Weights of a small encoder-decoder audio transcriber.
Model: 9.35M parameters, encoder activation relu, decoder width 192, decoder layers 8, decoder norm layernorm, decoder activation quick_gelu.
Training: 2500 steps, batches of 64.
Data: trained on telephone keypad tones over noise or synthetic speech, 39062 training examples, 4.1 epochs.
Rows from block 2 of the text decoder, named by matrix and row number. Rows with one number belong to one attention dimension. Each number is 128 + 24 x the weight over its row's rms, rounded and kept within 0 to 255. All counts start at 0. Numbers have three digits each. After the name is the row's rms in percent of the matrix's.
# v: attention value (decoder.blocks.2.attn.v.weight, 192x192), inputs 0-47
# proj: attention output (decoder.blocks.2.attn.proj.weight, 192x192, transposed), outputs 0-47
v.24 095:099118148113121100112101091116156162112139149170136140131115119100137103146143091160106118139143122131147131126185091119122154131119117090146124
proj.24 107:158164147108139138114173130140133128133150119150131091116156105164165174107159102080151129116113128123084140135123141123158110133090140118119151
v.25 090:153144139145148140155159136090112127119100128100129146126140127119146116137149123154138122089115070129160159145164155131119120107156072136136114
proj.25 089:096170112140093108135118128157129133117150094141167136153147087095126177107143155161146150106102157112105113155099143164149092144118131093169115
v.26 097:158103129135125136105096107143163079110116112134144105133127128178115120109120170105149141127116133080091129188102128162103117171122176103136151
proj.26 099:117165141146154098107088132125153124159156144130119140130114124160119123158169101119131089143123143163144125101153151105082114120086100122154125
v.27 096:098137145107153129124144089146124166142127127096161149115106144121132161109094132141124116135182180095162113107138144114120139146123172099123114
proj.27 095:174142164179130093105135187114118122141117143141135100137132143073101119127147123126159128171170166142126109126153112109144111104132141152107086
v.28 104:154073127171121140107126123109056098125132146100125123174112114136122139132134176131148133081127133127106094125119100114109089095138077112122149
proj.28 103:124119162097124148129135155084115167143148163120122158181121141117169115141079115132101102138116132130130159148123142110137102151101155152173104
v.29 093:100110105101127142123099116163136143164144149124126155120128158111135155157114127128153153112147129161122134106111125133122142077146123119107157
proj.29 092:144082152193144129120148151105097159151121116104149133131137117083160147125139128166148105123113096104099124128147108134161116111129151154075097
v.30 107:091112106105081112184110176143132121142077117138134103129123144122149091142105122128124083136138155174116129111109073151123175144121110161123109
proj.30 103:171100116187098100145126107111103110124117127146160149109141112082093183152114104142131151172156100131141121113151097090140144121137138129109124
v.31 114:101145138082137154149176088151105166128102121125152115096105134106142109134127136121127138190129137145145126122093135124148174138102145167152126
proj.31 114:169097112178140135116107114108150124120102127141153124099194130135110117129132155099163127127131096092116123116140097101151133081155137156065113
v.32 092:131088137105138119113074112103119103137142182113171154113147120113138134161174137146087139108111118151156123132127129110161122108162139078107128
proj.32 085:104131167120125117128146121161114189147123095106116134157106132132192112129138133124154117153108166152126164149166109119114135182103148127119126
v.33 101:117154146154149139117115162160091162137127162136139132101150089068186126144129077107131160089143083146111135155147122162138112129165096119149112
proj.33 105:092134092132143149115141120131152143128113099144164119105152075114127148091184135121140084084110110127108157122118160103139135100151144117131151
v.34 083:140139103178174079140162130097141089149162109086131108111132089109114117119159143148114118112159125109102171173163127128141130103119097105110162
proj.34 084:158160125074124088157113110161146112116129105091145124083142121134154165127124137153146150115090117138122110132145109142133159158142127110148089
v.35 091:123102165130096046126129121149143126112145122158102135140135100134115162148134157104120111099149099132158168145181128131129139136122126107158146
proj.35 081:081137106092107164122122134123124129115131119104087158143058146187135134115056137131141118117109168125144113130097143130126113154093106131157105
v.36 094:111116149139143111105081108113143156114115174130150143133097094138116132122135130131110157122100170105141134144200161143148123153107132061146099
proj.36 099:130180174123094102147141169146128129119106083128087124158154145141145139089166113103175092156136119162130128164085111079119116167129134119156138
v.37 094:142108162156073100112120129108121117092131133162079095129080116127126203143134082119111125100144143145120140129142085111100128136132070084143158
proj.37 099:159136118102107167104150144114117147140104140108096161135098126139147097090134160107160124160093144111111122126136109140127088134118103147178093
v.38 101:137126111149147167080143109130111157140121128116149158133118157141131123138079133118153107161138160122101113120096106133106120141110172125106078
proj.38 120:113168144118118129147127122119107125153110135111160134139137142087100089140187115134106145137161109119115145160169134088140134108163112153104158
v.39 092:151165123136107130118128101126147107088113116088148130079160140127131124122115126101134089127102123096131080155145150119093112153171132107103159
proj.39 100:091124109152132097088105156116120182147110153124100137154066145163163096156107128137135176091163170147189169116145149132075151110121118119177118
v.40 113:148104127134132082122181126146169118132158111131131089105130091136127147090114149134083133125153087110135152145151162140161146115111121130116162
proj.40 110:088129116095143145110112130133158088116128115148136092094103109139129153138136181128102111131096155091117088135109106170128171115105137106161127
v.41 093:188138142110125118128153113093165087151100124171150148111140177141126164145142145155132168131135065141136138165128130093113107083139134143145161
proj.41 096:095095096146132099129081134120091166111170096106144117132134143102125125120152191129166135119079162138099121138135102132169118135104138134094106
v.42 101:139137131137131170152119096097114107123162134111121097123165114108145138113147132120123175129127136119094134144085140108177152114144114155099121
proj.42 090:128120121096141117090137112151111132133109161143143148117106138100128112155139087128150119124104147145152152111137142096115118102105129110144142
v.43 096:145141115072117139157145104113111111123131124106144127122095092108157158115134138112121175074128103090151098183075156147143114136118118165109174
proj.43 100:127085149153137134115116133101083137152158146112115154113136129152141107141123138133141100145097156146112132094176127099144142116131136157113079
v.44 092:120133141127070125131173105126144126098117077116097132135126104089129158163129165102128105089109136105148103128101141159112155128151111106115138
proj.44 092:159092153115109104105088103096107112123123199105128156119087149149088123117097126129129095171156139115146122139124117122125166116108118157147124
v.45 101:126154124135117141139107133117120117144123105134109106080140125102128177106134154129087131125128110119158135108157171141170131096172117122127130
proj.45 103:128110128107157094101120146179135110111161117126177113108097108106167123152151109121146127134145161099132137168128150147106139172088144121149130
v.46 089:158101135094098135090177139163137145174093146129163107109147148156153111132108127109108143120150095086159147137140128141139147140127168128150125
proj.46 087:114140100147174128114078148133178133091123127160151097146140115121129153139146183153092094136116144084136139123123172127107125070101140125118116
v.47 104:124153092160155132127140135125157169110113092114129142108117127162113119156112092100147100119107119145136139107117097136084170139133151160108113
proj.47 094:144124137151113105067117099129081141147131123141169148070127139130130119105147163166120149096138148124126119124151174132125108126151110110113152
v.48 095:138111144058159161133155088120151116134115118100123135103119131121126131176125112104120139171152142126113110123093148130168167129111174152160082
proj.48 087:170134129151106111153111097144156105125117150137122144094121129096125111144137105131141157129118143121133102121145120103110105090110114147081153
v.49 115:111153147075124145123121097115118123135111131116104144109116145129139101167120087161157126157128171132126136150108109113102139124138131140128085
proj.49 117:179131108139121108129103137109080088169133174130125144140129138114110128165091079097131156098086134166136110094144110124112104130168131155116130
v.50 104:102123134133196099081125081156141158091154121142159092103123100115136119173157136145100115117114096098131139110157173124168153094093117107117133
proj.50 111:104158139101130155120166160141148099143151091173113145076122102154162121088177126128157158090099126135096118135102132146113162165123152161134120
v.51 097:164105151107101131134140129127129104155129121110173107146153106134133123158140161135136129095137106122115097125093103131112128157159082096182124
proj.51 097:117128138138100099114136107155127073134141168151127154152086136079105122098124089131137133176139139125144173134134115123138130110093155130160143
v.52 104:089156163087104154154139121118181116149106105149117131086130175180098133112127143115145110124152163130139138131083148150140123130130142150144124
proj.52 113:170073085141142102131084149143141129094147163100141099133150137092131130102126187123127136151113108096135120080146099120108166089107124129088094
v.53 088:114155115120088150170111155099135135126121119101087091119119127127133124148099121094172115124109157153134114107070117123123182170111134140114098
proj.53 081:146087173167151160095143140157117103135110169119138131135117161147091132110117132139120144111107121127135124119108117111111109107145100124109140
v.54 087:131141134159098140147120177115189130130092130149151140113113134126149106131153091135103113150160144102129149137105147124127132136150147116141120
proj.54 085:127136106136189147120125122120120172114130110125126109107172144093103109107128156106126174094145164154126137095168122133115121094142119140126123
v.55 115:112115088097120102129168126116157133126119123100124123119117155137119108178106124153121066132104150110112126096074105114091162146159138129080113
proj.55 104:175122143164130139156141125125126086168152131161156116090105126111129124103162116107151168151116081120124124107148117152109146097142105110107153
v.56 098:133121140142075128129113185176146132141111122147146124150141088147164137119122141135122145092164085125136119158145142143145120113136142116135135
proj.56 103:086112124150155113129103139076107133090114097149054117104086167155083103131145152120160122150154166168134078121145123098147142157131128136132143
v.57 099:106138111096150123134122110123170162100107119132142112137135105124185113144094123093133136101108105086165117120181132150137151152092132111123090
proj.57 098:126145130103106141120152135146125113137142114121161110130141106151123144120162109155128104158169135098117111118119164087133139103140127150129126
v.58 104:138152135108128173129164126155128175157144133109193123098116152178180093143084103158153140130151154091151155106159120110125138132101142140138096
proj.58 105:140166111130133099132116124164159088157119141175129117147136090070093112119152119142102151116127116141152104098131149163106111054163174136128081
v.59 113:108128095108165133154155141126139152135140131119131127127122121149138119084162155126111127107110084136169143128175163109175160127100145122086114
proj.59 115:123111152123115118120141118147141151089110090105126121153135138123119167114136154151111118150148158093127094155104136150117114131128130102135145
v.60 096:096072135117123132094071132135105099161145156111115149145153101172121165116128145133103155155154172162106150155126135141161096125100164114160123
proj.60 098:158117181113120155145132135117116124086105099124103123143094141113151124173100099070123069130107124177102135109141118112160099167095114141150161
v.61 114:109082139162122093133116132177129114143141141176130127125157112126149117103123115110144126126131123145122204120185104114121123136111076145136137
proj.61 107:124118090109131163119141112131136171108104086118127119087139099114115148138137187192120100141133112105142111116094122134127137130160166102139116
v.62 099:120119135163163147094162069142075170120166134072169123115118141108146127171138127134132089163139123149161115091125145098140161111144145139115117
proj.62 101:133174157150139096081145168167126118159111139139182146131149079084139107131144130134134134120130121092119151153112122146132137144133174132143112
v.63 090:089107141125136108124123110166120135135155164128115117097131106107126075089138146184134140170148125146103131125106169167136127101134137153105144
proj.63 081:125136128116119144137135153112155090143173103141095123138173119159113123136163153099116120143101070118107090171105079139165145181152155137065110
v.64 101:179111162132124104125140140103096161076138138141194129109141134125153146130143119152110120182159133114120130137130167143137158098164115082112125
proj.64 104:130133091104140116143085132139182108081155177107172127126123088141135146069136120113153093127112087123140206132167129143119138117122082110124149
v.65 104:103149154135114118100157098158148126147156140105135185094109133128103141133111133164139073105112155127095130124114106107081160146083131128142156
proj.65 102:117106106120110116123113158137105172129136122154086169167128170144162137117145085158154169143158127150124107150110111104193143165135070140117119
v.66 103:155106137172102086154111117138131126151137156131116137156093147183103166149124133154157116155099147109133134106118091117155158093160121100053129
proj.66 109:106145089126119153162161148127122140106137099115135120112138106104100118130103138123114159096156102140123127161153130088129138120108108087131155
v.67 107:133145103110131110109113116131135113171137116095079158136156096112128101155127139153096110132088166163116137146145117083092136112173127115097122
proj.67 101:152139123099112154154129116087147103114149141118093122125119168169137114139105101117132096156199113126138096121105134122160131161165095134134119
v.68 099:152107157205106096096089170111120102112124143131114133139134109157113105127119112144131139134148141142137111137136120119065163109165094114077129
proj.68 097:136116083095094127147115131134165115163106115075153138145105152121126110159157133123119122119147098116139137146110142092196111186126100111148154
v.69 095:174144103178133135137117168109125118115094126114127154147157156126169104139124113138157143111113076142168110125094136139148119123184095132082108
proj.69 103:109116115127140098151125087099127095137121088098186073122124070103146118137113157104069126139082157152152143133132152136122082097108125119156175
v.70 102:102139092149170087088083146139140134156171133153122061117113125127151143105160124115121129150125095120107122108156117150190106142088127135165164
proj.70 100:111125093172124113104162130170121138137133087089125169150167134107126146178124150127127089091132126113145162171094148122079130174112105128125161
v.71 095:105153098169120119110132133136106152151140114152143089137138089152082087127142114093187132149151124132103103138119148118167139165103168100134111
proj.71 098:160102100143115131130152120163108137109140156160106153116123107111172142156121129180082126108134146128123111091161117120058156115109087119115137
v.72 091:174131145106108144120173108080120126095096098115133199124138126141116097160101142161112087152108109138099144151090150110078144113111138141130102
proj.72 086:112127152119130110154079133080147159178134124170117122095141147152103148117127126134143159142111137146147145102129139160159115145119113139128102
v.73 108:131145135114124155126138112170157107096128087132139059136141104104126131160128138113117129119154128116077153121102150153159130119134103113123104
proj.73 102:129154120163115133124133137102124155146103167146125134117098135106121112092147101141130089088165150135105091155091106123135137132135193179160094
v.74 094:116162112138116139126147161144124095128132124160117117110168141102177137136134116076121120120116102085154150134170084118104125132136127140164124
proj.74 091:121100141143156140132123101122095158120095085138099124121110105110136151161101157104152165160118125166109104127084138169123117123085109148133128
v.75 114:176176145125126160172138121146127122100107086118128124164118110099134126154131138139120124130128122124074101136126093136120175125145118178091129
proj.75 119:158138116142081176124102118098134130176098145124087119116123115138100118143081170135133127174195119124139092121105155133169082120153132137145103
v.76 094:101116113144150102100135155172153137120161097183125127156087132120151141101162076131141101188140086121163096135135168124154141127113111103072150
proj.76 083:118108147086133147151131123127124125101114108093138161125140150124113149116136152148109134069133116122103111139139118135114130135127132094145136
v.77 113:155108163113119101141126085084145114107134128138154086153128134152088150135109168133114138181114082101101114135159140151110149127129113134121144
proj.77 132:151112127104131131135098181124156157151171155108138138090133143110081140121072159126145122116130119122164150116166156103165102155105150129127116
v.78 108:133129104145125147054116144163128134137151103135095095116124094148169167174110112105113120128139160096113160108121133119152108193120130098145117
proj.78 105:081144175133116098138162112134119123121142113126147145165121107086141139109113127106162104116114134130113127153091118126111126100088137173157124
v.79 097:125158156183125134134114109101118155129103084091143103122184161127120111109128123131143153115095105170121132129167095152119103138154140151170134
proj.79 083:174110112121129121100146143183139097152105156152115141152124107098132108123139154113100105150091164120144140086124153110157100106136133145114164
v.80 099:141160170101112164110135126080153149133136149076181184104130123072110097141104121135131131075135103147134129123114120146121139121104169120126137
proj.80 094:135093096161128116096112139121130110119169161121133114145118129191150123181150119120089122192092142129164124155132140117137131133158072096111148
v.81 104:126151118063137159154157089091167141139135143093139201103099100096125109166114156161097121102093113138111152093116133115122125102083131147114095
proj.81 098:068134136148139127117101111115131122155159160140121074144128138140140117110137084131116171151141140138159103161132113139164140105156149123110103
v.82 089:114117125127138129117123125131129104150128133110096171124107085140104081109097174131124126101166137197087102100129119093099153172117133113173085
proj.82 074:161124121124085170116153095137109147160128189176100131150120150107160154140140068153133174139134136118133101127153089110116148133158120140110120
v.83 088:082137114170118100107157115136126156110156104144129153130125140102135151133136143134137128126131119157119128104116133138118103086126147106137154
proj.83 092:119097161096122114151096110144136106100148187147176098126146105141134120070181106121154108124113136147074197116120117112122152139103105132100125
v.84 104:104116134111129124108122146137140123147171124170141107097063129144162152085144163131118117162091127123124132092175174102176100124130115122151141
proj.84 100:064157086118160143150128142163157162124151132099086139131140160115140116106110093106105127097146124104125152140141118160120156144110184096155110
v.85 093:129116105135132109134082122138139134156151092106159063120150094152156108145149094162120148120101102126130114114130158093180080103134130140112109
proj.85 091:098163091162153123113175137162159079111133143113084149137105143129126112151123150123069128110111136108125146126113117159097112143113123094121123
v.86 102:122125147123159125116144109119118163160161133106128150102170129181154127172141087131126131125081161121149146116150126103114106148130126093139108
proj.86 105:109123138122134119114142138164118085088130087109113149176086109135138114082075145102119168125126140136145125108126128160126104096095118151123165
v.87 100:115128137148144166116094141082161089143104169118137156133168131125125092105125137135155138077124109094129142119137105132134100133148114117112119
proj.87 104:112111087162170075116165130135102133114133133132155120120093129107154120153116076108095119163101175143157123134165128084128167114104126139157143
v.88 104:143116163095101118115134137123128085126117137110151139156133110135104083153105149148147166102130140180102050123102100102095157117135156158109095
proj.88 102:191116105101095125152115089087102134146111175151125100115124153136119145146081132140126153123147135148161141120154124090147071125122115134122098
v.89 102:114111196131125087147108101127148082132121133123111111124108118108122128148114130123131150152152096098178137124150182154112158091144068164098119
proj.89 109:146109079127159164143106142147133131127110105076151093171132144139122118087111166108117176117116108117123094127152094105155101121157121114117108
v.90 096:118118117111102128124148098108165132160122159109113127126088097098144130125123138184080096097139116114102110120109121093079146121084142140137130
proj.90 100:105118185105119152126126120110139134170133155152147142152130148148089138165125159157153153143139112090155132113123138140186120129166163122084111
v.91 100:135122151119113090151109125103088086180128190134102141145154087159092127151134129123116119130122155129117135139138109111090123134151092104146088
proj.91 092:134128142100108113144133139108103132067092106137162155140144144092172153118100126105143134157122111162176123108150125122127153117131106182110161
v.92 103:117145093171165081123113136119127132111159166130124106140089153168138146085152124090121130143100137148128130111119141148146078138132108126174141
proj.92 099:120151105114121137172149113153100126136114126127150112123137106060114129148118109096142149097132118132104128141118101091087147124127144135133118
v.93 097:104092143168124153104135104168136143151147126069097120137134092116106117160138150132130157086151171119100136133127055121109126157118115106101160
proj.93 103:141110130081057152125148124113099101134128158156120149125110151162134124127149085148141098136154151150096101134092135089145129128169134153146132
v.94 094:097109124131115120076142141176110126157165120124148131118107102138125127146120123107157093090132177091136141099116138104106128155110140134182115
proj.94 095:124156090156111137139100101100098132152110084153078160148132144125141100136125106121133187161147141119058141169083106096100126158120117139140101
v.95 093:110140133139150138141134153094100121139116143074124143141176112129085085123134080136163105130156175139125140132123143134141142154165108090133112
proj.95 088:172100134123104084136111135172123111109137108134136120138117107123205100107128136111131115122118135131135106115158131138083128114140099206153183
v.96 105:139086114097108147159133136103141168084148173176153149091116134107185125103133117118129126149152087094107127141119161127131123110108122136137116
proj.96 104:107147136129163113123167137124130155108119129139152132105139113129124151109164103165151190113101121143183151125169141179085184099132124087156155
v.97 096:144117118150125110105171151126148102109111144149112126141149146125129165138095076110087137122136159101140132174098097134126132144171130103104142
proj.97 077:139090184102112105170129116119098113100097139102178088098108089120142154137143170120179122119126103132141135116130132143172149101094133185116119
v.98 095:122179176094133135095100094153146160134097116091128097180138159098077124142150158100129125129126104142078152106114096143158101101125142124130137
proj.98 100:169133093159116136097125139103095136128111157162127109120096105142123112130141137153094092138135127163101154133112084099122166124161147102094090
v.99 103:139108115118104109150129161148107116148102140136094093181130119135075119135123121126122128153136156144134153111143103115115148151131153081116117
proj.99 105:149122205102114130131096109124128146131115114133142137107142118121127164127080126122154099103127109130117121106139121133126112152104168124127111
v.100 097:114121133093089113099171143093137165099113145137154097097124111149130100119119100103116125131163109136141102163117137166087168166080165155135088
proj.100 090:142098102133177164108102128127110128108139126130131167186138148122113145140097128173123146122116101126162140130188129141134101118109081125114147
v.101 098:106146136142111104144114148119146084131103215130093127113163113116122090127138113088121127131168117118136120126135103165148117158137108097160118
proj.101 080:124079079142133127122139126172096158119097078113136125155118146095138131161126125122132160128097124132147129134138110089110133131121084144112135
v.102 104:118119136143136081135109120161143104147163124140136099083138111135128116113156097147128131203144108130139125126144170149170146152143069082092147
proj.102 104:110095087117137153141154145160152125107110096080146156113147152137135134126123118105084130060119141109134095161129138115117114176143122105142180
v.103 108:128171078188164122138091125138117124142127113148092111137186126130136088112161140100124151101096118143105133137172050165107103151152091129142141
proj.103 100:133101141121108134119146098124135089143085121111116116117096146091109119161092095086128092141148167143113088119078153088137119161127152156111113
v.104 092:146148171134113125109107127122144108147118144161069164102140101136107127139133134129116113159182126146100101107110142127125138126128097106106132
proj.104 086:123109127098111103124173141095104165113117120125166112160117155142097108106128113110131164129112116122139111129122126138138122148138167156106109
v.105 103:132115137094132162135174121085150094101092115110077162114139095127104086156088088109120130120150145160129096125121120098124129144130131153114067
proj.105 087:149122139102114132160126112118106143103130192169132095137104137143156136153099117145104153123146143135139111118124126133121140104104130157126100
v.106 099:142138122093153122149143128167101147152151128121097140100094101139169184092146159142075104105111170143131124114117175093169132113127111129142146
proj.106 097:092157133128131165107117134110149097110125163119116139156141138082090112124144082140178072131160138123099132156108098130116133111145150144133112
v.107 104:120149113118124139111121147149130081144108081141141098117135135118182115127103119147143068123083150134121135132158138075130133136140156171146094
proj.107 097:118174144128166081157144125140126165145139148144112125129116126107140163110105130107135167136167109137143109103105106139125123126093161154156105
v.108 103:124159125105078135143145150129155080137106132147109125136143138119114134143107143128141082092146130136116111096064126109125158126157156123135092
proj.108 097:111153110187198153102104113104107165122096117172149143113116134116113123128149116142080153163123139141148172125165131149123140118079127119115130
v.109 091:105103107142092103147138114120146083108117144165131098113100119142119143134104133099117134083173141098159113135122157114091147144139095156145085
proj.109 083:107142136148165153151127129117138153126148159135144126112116096129128136116158118150112175158084133116110090122081135080111166128109140103123130
v.110 094:146113100113136175172092143064104180102084186136121184130150153119137141151154143155121133111155148109114141092115114146153131117142136092112107
proj.110 090:139114140161156103120150137136132114110166107134165121119090087126135139135107093145137106141090167125182122149160171118112147112103132108157167
v.111 092:139141165138114121121139091161132100151095117164077142154132134113129162164107136116090114151152091137143131110123117153123159156129107151128151
proj.111 078:100147115098138185138119136100154148126145113115152078166120131136116096090126160110129145149097123072126098147139133095151125128133149136105082
v.112 098:116112154099114114094123125116161136116136155115122143132095119119116114134104149142132135086111178101170118132092131113084130113104167164100122
proj.112 100:130116086154121131143144140114095157147130100110109170140121165171120146129121074167130184138134125167148121133148098085190131144124083085139146
v.113 093:164148138143146174112105135111143151099137130105107127124159111102144098128118122107146147084110102135094141148133103145128138186121096088137133
proj.113 094:117083114138117087097129134125128076136130117101118126140068177153151151160151117130108085139130137125184103156124171124119079159119116154139148
v.114 094:128138131135127093180111141105097138158146139129088053169178102130107128169108087086119152077120084149150130122119122131124134137101114148121121
proj.114 094:150112156135136167108121100107116107095113136128129123149099104081122137129088162110113118160127145117136108127097110129108097131142141110104125
v.115 104:153143097132136124149085179148159105121176130146092103116096102154186099106141151143151122119121133134102121122094132120131139180152093155137142
proj.115 122:097156101164151165118154116150135112166074070094087176128158197113119137159113106080099157133141147081165109144145140151103125127123140125149120
v.116 100:115107112131099181116113143105138143094083144122121146139100152108183112148148117142137157087156124135111116121093099140134128121131147144106106
proj.116 107:115156106132160158137144131145122112144120111147151091125120087132141109126156109142086124111089158137125134161141161159104148108151133118131133
v.117 113:118133130068089156097117137093149133122112114089122164138127145146152118138129167148150105129094169129117141125137111090134152154162159101117106
proj.117 113:130144103158183144131117161169129140117146114143093159134109151121149148110089101139105126112133127148172140122167158126126130104116114121145142
v.118 098:127127141151139092094102091094109085141116083165125088155131147144160122148123142122105100149108128138120146124155073082135155108149126165095103
proj.118 087:141136132114139156136143120112148170153105163140128118125101130099100143119082122104106136100126141096126146131111146125142104159103168165115097
v.119 104:120128092171124115107109134136149166136158090157125113093111162148178144085150113154109081134065113137157116131152112106117104110174135147111135
proj.119 088:125142121113183149127146149149157099127132172102132150157124123139096131126141121113116151109152100119108140121093170154117126149113139077150155
v.120 092:127149144116156102123144101132054185106139101153136088161123176129151134136131145083116140154123091113141134136192136135133117117145130142179145
proj.120 095:168122144130129161155092118145173103100148168122135089120115063109125182079083169125122113117099117138123165107133142113094112131124142148116105
v.121 102:093127157095105125101121104139144149140137123128178135124132153127111157130143159123136156101119127161106130091130147134114138115125149114149112
proj.121 112:132155061126175165069111133124150129118170142153124117139144137185158068127160137120094103188089122087114162140127131134130136106135124066079133
v.122 103:128123115138116084068102110074106152096143114142158060153108111160106148097100129116091152124092135121143146136095130185129104113109149140134121
proj.122 104:166134118118117127166122144102119139180133175124118162106183119127084137164118129135157078115146128144073138116117112102122139141105120125115083
v.123 111:128133142088118131129128093156104170140165118084180084116146143133152133169113118126129160076083149085100137135179113154145118138105131109159128
proj.123 100:158122115137128107134124173162128091139153116160049168115109110168134157111109176149167085100153132134121118137101158092114115114120086116139119
v.124 087:109114107173118106145126112174127160117172180162156136068136155124176152106162078136146087092132156111176113125131147122123089125152100103122134
proj.124 089:100150103113116139147110125142122104111142091116145139136111072101155104117178124105119174128131149137086124141108121109102186128122133124128179
v.125 112:106118110094120124088148121134105182125142102163175112127120156076167123163141122130126115130122154110084132135108158137128158095089172146137114
proj.125 109:172169143132143112162108101132126169129146165170103112125116130172133172063122115152197127097133094126146139146103099148105126128153104096167085
v.126 107:136154099149107123119139132119161150118120136101117100141088101175093148116098150136125122160124133073145157156116143147131129172116106089080118
proj.126 097:113095161123129148153130154126123139157134120120126155119160134120099150155113135150105108099130111131122088113130167077139158087135147096137157
v.127 103:120105137139139128145094182072142068135143138154073151188138119121093108099106143129122150153113129142170164127080159137088119142128096145137153
proj.127 097:152131190090120094141133103121126150137110128085178123103164166149105151142127131091139133147109131120141096070163102173146093103118174132126089
v.128 112:167142104148108113185134134121123167112122107116137090147134124129120093158159090155099128130104080117082150119114110175132137121183109113066110
proj.128 120:171097141143166110117120068122131105134113138121139148118119146134089180111174131079103077167133071166166127123095118139155065099127127115170167
v.129 106:124093090179128114165128139165119134117112127130091109141133147157112131133093145155144151146151150122150138120078135089097143129111137111136147
proj.129 110:141135126110089147135148089120094126112147093118072154092139094100161116144094124150099093115143139129121167138137124147177150157132122148146122
v.130 100:143107108165132135130125123141142123122118126120150114223122107135140130114103114157117105141117122138148155145147124087147146172164161134128141
proj.130 103:174146128149118117148155109168049094101134139154079094104071086165152144143122123148138099151134112143086161166134115118155154130126087145138102
v.131 088:204155155088131129175120166130158120120122141142108137136118121085128085112147113147133093104127130117141157111109153093123130171129095172091155
proj.131 093:167134136131162101105134112119119116135095104143148107154160123142070129126116133104142172140178091116157080126147126143149138127137124111137105
v.132 096:142130204104162113108094149141104083145119129107128108127130106183098122122141175134150169182120134125119095129136141100158128138130124109128127
proj.132 099:091123118131088130152189099146130152135094124133137115112103105112140099108090105069118160106116147130130131121136155149119153127106145128110130
v.133 098:160143110102113122148136151119113151164127138105130147118120123137112130166116138167152133146131124141120153090155110073113145163149147101130107
proj.133 088:084069133159110109133113136134116110106163093152112135136135104156155139119089126135139094105113130094110121159125107115169094100159108161166132
v.134 091:091133103161125121114140139154155100106136122119115124113106098129116125086130111120151100121125070150117135143116147200136115141097135155120114
proj.134 096:071142126104148135122118140121150142142161125113159137117151135134106135172136104108101151165140131168123141124141137070091135130122116089093124
v.135 103:114089123109141106153122156127101156096113122108141086121185133137112128119136125098167118124096116122092099136103109128119116167124187069099153
proj.135 105:125125146131092129098110093126103143129089108111140176096081131107106126154042161172100117112137116085139147135160145103122115112114090177150135
v.136 113:159141153111150133136141109105122151132073122078139128102100127151124122126104135149101151134115091115138156115182172102131167106142146158124114
proj.136 125:114049107124118104139142101109170118126182154144127084163115108163137172156162132101146119144119106105107137102140132108134110084129156111088155
v.137 114:122132151125143104124106103126151148118130118143123110116143142123152117128187152153125149139132079135107117126154144151164101086119062109131131
proj.137 122:143134096154142098129115107133121121163085174133141125122110120135068154097162129110119113116132137138136099118112123132124083147120170122113149
v.138 095:125138138126153141130116149179119153111134075168080135140097161120083099135137126137098156074132143137129139157115141116090151165159146108117167
proj.138 088:135163152113084146118179115110130110114082131096176105099125077132133148128140108130119124148170140123130099154139128106125127148171089164115118
v.139 094:128145131161141116112125141104159140140110097131153121145133125160148112120140184123072144136153092154144152101147133132137101105164094113074123
proj.139 097:100109083123104124152131118143172123126143109087147095124107123127117177092173118075095136146123133104149159141124140123122087115133143127094146
v.140 105:145117129137160136114166144186104140093091128109120097117130137092107107099124109142118090074126166154135131128114105112114175140109155139151120
proj.140 098:165099134061097120130129093122173113110100136115148121130097098160135135159111166157160126148171105119127131115144127094129135114149133173076119
v.141 099:117108159057130116114133125162115166149149158127109174148116142144141126166148112142133108148122133093139162136138158109142134151094140159153091
proj.141 094:120131119148164101153107138123162106088122179176080140172126125140138133127111090130139095108086120124133161115161116182139114135155153090123136
v.142 113:133139072200159080115098104136128156161127121110161098114103138116124148111137113112073106140093133093147101142132103116136085086132086093142151
proj.142 117:103121165108118143083133130120148152102137112060144141137111105121121162109156142100139117126079151162096105128097125131100125137132151147103141
v.143 102:146158106136130103175139182157112134117145152137131156121131106143160148136113118120140096133136128102125171123103105106153096116134156129119115
proj.143 105:097101105157130068126124101161100141116137130131104114168142116141127150153120103119091117128092118156141164122144109154142092133141144099145164
v.144 109:121135113177154134123132122151119115105158159103104093144123097150109141112146127113146117133125097156116114126072137158195076142115129093126136
proj.144 101:130118100147126148114124118149094156130114128159113139098118147073170102144121095132101139128116155127152134151178082126110146150085100146148100
v.145 103:107118107169102114116159092126117089132119125165114115142128120178136164174120143100136194122135115160139154073131118167127136123125135101169132
proj.145 121:126091109152134121119106109127091147150151151127091124108132123102165153102106119121112080152110155156087127161115119116164128126127149100128142
v.146 092:098137141105118127086120112095098136122122115145147121120146094144141127093150134138127138132131078117129150139192151168158106084124147121149148
proj.146 086:108119128146151125108112131142104120138130143124189090117136144105143141134161147134122154139140124132100114126110121081109128104090152123064126